From a checkpoint of a small image deblurring model: batches of 64.
Rows from block 3 of a small image deblurring model, named by matrix and row number. Rows with one number belong to one channel. Each number is 500 + 25 x the weight over its row's rms, rounded and kept within 0 to 999. All counts start at 0. Numbers have three digits each.
After each channel's rows are labels from the 100 images, of 14976, where the channel reaches its highest value: "strongest on" is what is common among them. Only what is clearly more common there than usual is listed. The data: small renderings of single solids in any pose. In brackets: how many of the 100.
# convs0: first 3x3 conv (model.enc.1.1.convs.0.weight, 128x128x3x3, each kernel summed), inputs 0-63
# convs1: second 3x3 conv (model.enc.1.1.convs.1.weight, 128x128x3x3, transposed, each kernel summed), outputs 0-63

convs0.6:541503501498508514502488507513455472517489482459459485506494448510462466474477505517507468462470358517476503494497493477519490518492504503533540521507479505481484486484474486477503496527552486
convs1.6:492489498476487536488493469519506520476518522390489504517480535485519514505487485506521505492496545504534494485489513511541514472502524461565494479524499552482527499500493515488493509520533527
strongest on: dotted (37)

convs0.1:523537496525487483497487507530550490514511501440467480479508491532491477503508491492519471518445557499503493522523496425500486465482494484514477489483486514516496488498507526503493516496534516
convs1.1:481482503494483497516478510510457471480498474471453507530533524483506526478482512552507453510530509522507527502508488481522492488496514448506512541513507486510503485515533495467485478504490519
strongest on: cube frame (31)

convs0.35:544530489508478554488498492484465515523542524502478510483491502499469487529464532521522498497488466522510537500480579496464521530475535498539484527495551498498479509538507516515501511550498510
convs1.35:477519546521536455511512510487471519483512494517504492504499514460495561452501424493556491465513525536461526476522511508528494540499463477507532460505487541533505477478559507506515527488535500
strongest on: plain (93); black (69)

convs0.113:519493449520488502477462522542459516513501516511481488499480459492519490504500481511510467478506451531498503505493525489486490485487507480494514502491490488475489503516481466470497493487517502
convs1.113:533503502480498486491501478542497533475475513397464502541480499506521485498462486502489485507503522498537490493495511530476482484469566517521448497529523565491516500508506499502502492520555518
strongest on: dotted (42)

convs0.27:524529472492468520531555459446513500479524477470479507510458513519435488522461481488506477531519529546482529528455497502484503537476492520494498520483518500485467545530497467477465491507466508
convs1.27:479470509487497516547489506515531440501529493505492528502520473505528464519503468503452504473489480509517511467503478495497501538546474489462538492534502516517512512526459511530529541501471508
strongest on: metallic (61); spring (36)

convs0.127:485485508489471452517489512511464488561493481525520507503505488505449501519463465488498487486509508497494495513487475543508523512487472525502479536547487486504499518479498476485516510455492452
convs1.127:485523515516543516463534499465488536513521472532505514491441539514530539496541531509533503508496507520515527490489522479472490475503507475519467459502491544485492455455555520513493505495530502
strongest on: spring (27)

convs0.72:499446452515514468507509501513525449517517476521507529531536506544521489510447492512453529525520516480491490520552475493476484467476479495469505480499511482494454487516447491482548515473494483
convs1.72:487476546481516489504514482513474540473488502512507487500465502469481504487497526525500509452525464526488524483502550537481498510519510496493513500507444519534507480520544499540438493483497511
strongest on: spring (32)

convs0.38:520526493494486486457487491493467483483452477501464503539485505469465488498483519507536452503505417525515490456481490487472504495499480499508550498511493521468536464540475519490505490538524563
convs1.38:495517497524500429473501507468503521506530489480532501482488454503453522439504492505537555455486500513501459525507490529512533512490498485530513515494528501501525470419504511504478489526506494
strongest on: black (29)

convs0.36:460477505503503511477553498501521463504484508515448509532498485500487510503475460457502501525500510520515515486462484496487473512492497524480484511509485507514554525503505528547456455537483461
convs1.36:516524510517462513543468516540505480495525530502541503544500515515518495502520504544527512476477481496531521518508451513458511462488512457483485490485535487504429487480489495464481530434541491
strongest on: spring (26)

convs0.118:558552474537472496479508514504509474505492489474434535455475514508521460500473517465522554485520475502477503496535496467482454487504535520466476497521498502515492451542483507497494472491485486
convs1.118:484512501488515496538499491522522512501471507519523505510521499557504446476480455502495466506508481492491515507450456529456517534546451457500500498521484490532484545473498520502531528505526502
strongest on: spring (26)

convs0.23:535450446494487483483477466504471512511495477551467495506501469508486482547537525537509486482521507545546497486516518440498496501520526472494519542462525483485467487514510483523512470491511535
convs1.23:512512494505565520494495540525518490482488510554506526460489499514511497424481441486502470491527512525472517480506497518448483555487468498499495473500502538501535507461527530528550527504470508
strongest on: black (67)

convs0.75:473538514509514501531491508545486529501482539452476497506510451545483509492493489481515530487472450476507506518514468508514507486502488466551513476570511516464517500492460475480473479495511461
convs1.75:466457481546501491449465514468528452500494491535494484525462493494494518492508523470536514543488476544525504491486515494508505483492485547462503509397504482492464513536498473509507488467492493
strongest on: red (25)

convs0.14:504506495520491485493505463476522528492505487483485519505468589523489538497510540486477456480526571522473486463456507495474491494488483491458449502470496473478510462484506503511470478499485488
convs1.14:514536509501494488524473475518535459491524503487511518492483474478509517461513496509483518540485493481525459514444546491509533508467543502482388496499505415526474513525474524495503505509546462
strongest on: spring (27)

convs0.52:544557470514489497511496515548497534505525485460462488540496506483550522532520491520502497502487453511526532511538555475481456506522509511513498529475491523489515501543488522508497471507492484
convs1.52:473478507471520478516450481482473530493485509489502493494495488464470484463534464474523483456512527527482535488516478493505503546489481522479525440510500519495501512505568505509523521528476523
strongest on: black (25)

convs0.30:552534457512480536514520508538470535487488495493447531491488508483477533521479553531499487511526472518528534474515566477474523506530548506537506513515547493522475508545486491496512484509469497
convs1.30:500487539485533452478481493501480510479526520488521508484480503494493526436522449489541523456512515544489531478524532522531467522495495519504510452511518521501522481463544537521514532526513498
strongest on: plain (90); black (86)

convs0.123:462499478518478482486487498536485495466473519484481531479479486494501524549477496492520504515525452475478479487505484494518504497543470500552499490559477538468506498483451510474478502520555485
convs1.123:513503519466501540501506495494525457511522467500483498483535504463504498420526514506513489467517517512487525543494518491479533494496482495480517561436505494500481509553505476543515493486425474
strongest on: spring (30)

convs0.80:499493508526489526543529485490486502491475473550481503496472508507490485487479520490494486507480515456544511486491526527487447490470516518477467494523481464500518488507497523526512502485474452
convs1.80:517544481443507503445551554458521463495509511469451509542541473497502489486527533506528507484509498529510513489486490518502547492516478479510483475456502483506485507466522514505540463541463476
strongest on: spring (28)

convs0.109:511488474493486486474506510495492518498486527444414492463507476519511492516464506480480527459521455508446516497432495537471482503509494503491474493486483467501493517503474518466460473520527493
convs1.109:491516512516505501514500507515493507478496487471509471495460541512503549551489492501502507526496522486540512500509485513489477524529520503473529480565492498494468485480491499470480484540523478
strongest on: spring (37)

convs0.99:497546442501526478501500510497544516530488519503464482509485479510519480502503517504506478462520521504446498535435484491482495510499535489466512497501510503523480510494527487489500524515503568
convs1.99:470512518482463496483458471478493464497504519548464483483480501477474534485489460539532487527480498476515476519512514477474473521472505438473517499482466510502463472464529534494459429471493526
strongest on: sphere (29)

convs0.33:510498472499463503501500524531520509468520496493491496496483495467532498496520491478498473498515531525535467510546490463508493478481520504493509475503491539484522463521506514462486513510507600
convs1.33:513547480511499462511478518503486475536508478470501509487464511524478453496483450482512447526513485500496532479508472521460479502516516518494535540482471496486525527512479485527528529527458484
strongest on: spring (30)

convs0.15:491440509475527477508512480480495507485491495474507537519472488499510506455485516489511499471521515493503485467474502514489507493504492499500530501503537527500532522497502495504523513521523537
convs1.15:471566510464479493479494465490507517468510515514487478520522504488484559524500556508504557490484499519494490516487495477495503525499498494497523515490537481510453467467483505504489486492489518
strongest on: spring (30)

convs0.89:505469499507489464472496478502546469506479486442494497472492519502498483482505472468494496523516542505474449496475433475521505494457489492489506463450474492506541485506518531507456498527494505
convs1.89:499515522510480534516507469527495496464522515504524492544514529489483525501471451539528465460516500494552545525535542516487491525543544515482555537514465520491490523530496507510499501477488477
strongest on: spring (25)

convs0.17:500461525493494503541515521495483503510503489516459510527491533469499464517537496500518469499442542506475500515544520500502513484448503488495467495460471499526489474494464504493469423490453488
convs1.17:514530475512526504455484468512507517460453483466473485455514488496500509472437488536478484499533508491490536457471506482491470516507489485503525503532526507497552515527546533521517553467479501
strongest on: spring (31)

convs0.114:484510488500500503481475536510517515493502541454492509479484481534507508516491505485486514518518488520496483497454490460513507518515523504522500506520483493518509543505512480496474521514517496
convs1.114:504519482498495453542463474505500501511520526483434466527448520490519499495461453506522487485497521486548520501482513483518467514490498500511532514495510507502465475479502511475470510494577547
strongest on: white (25)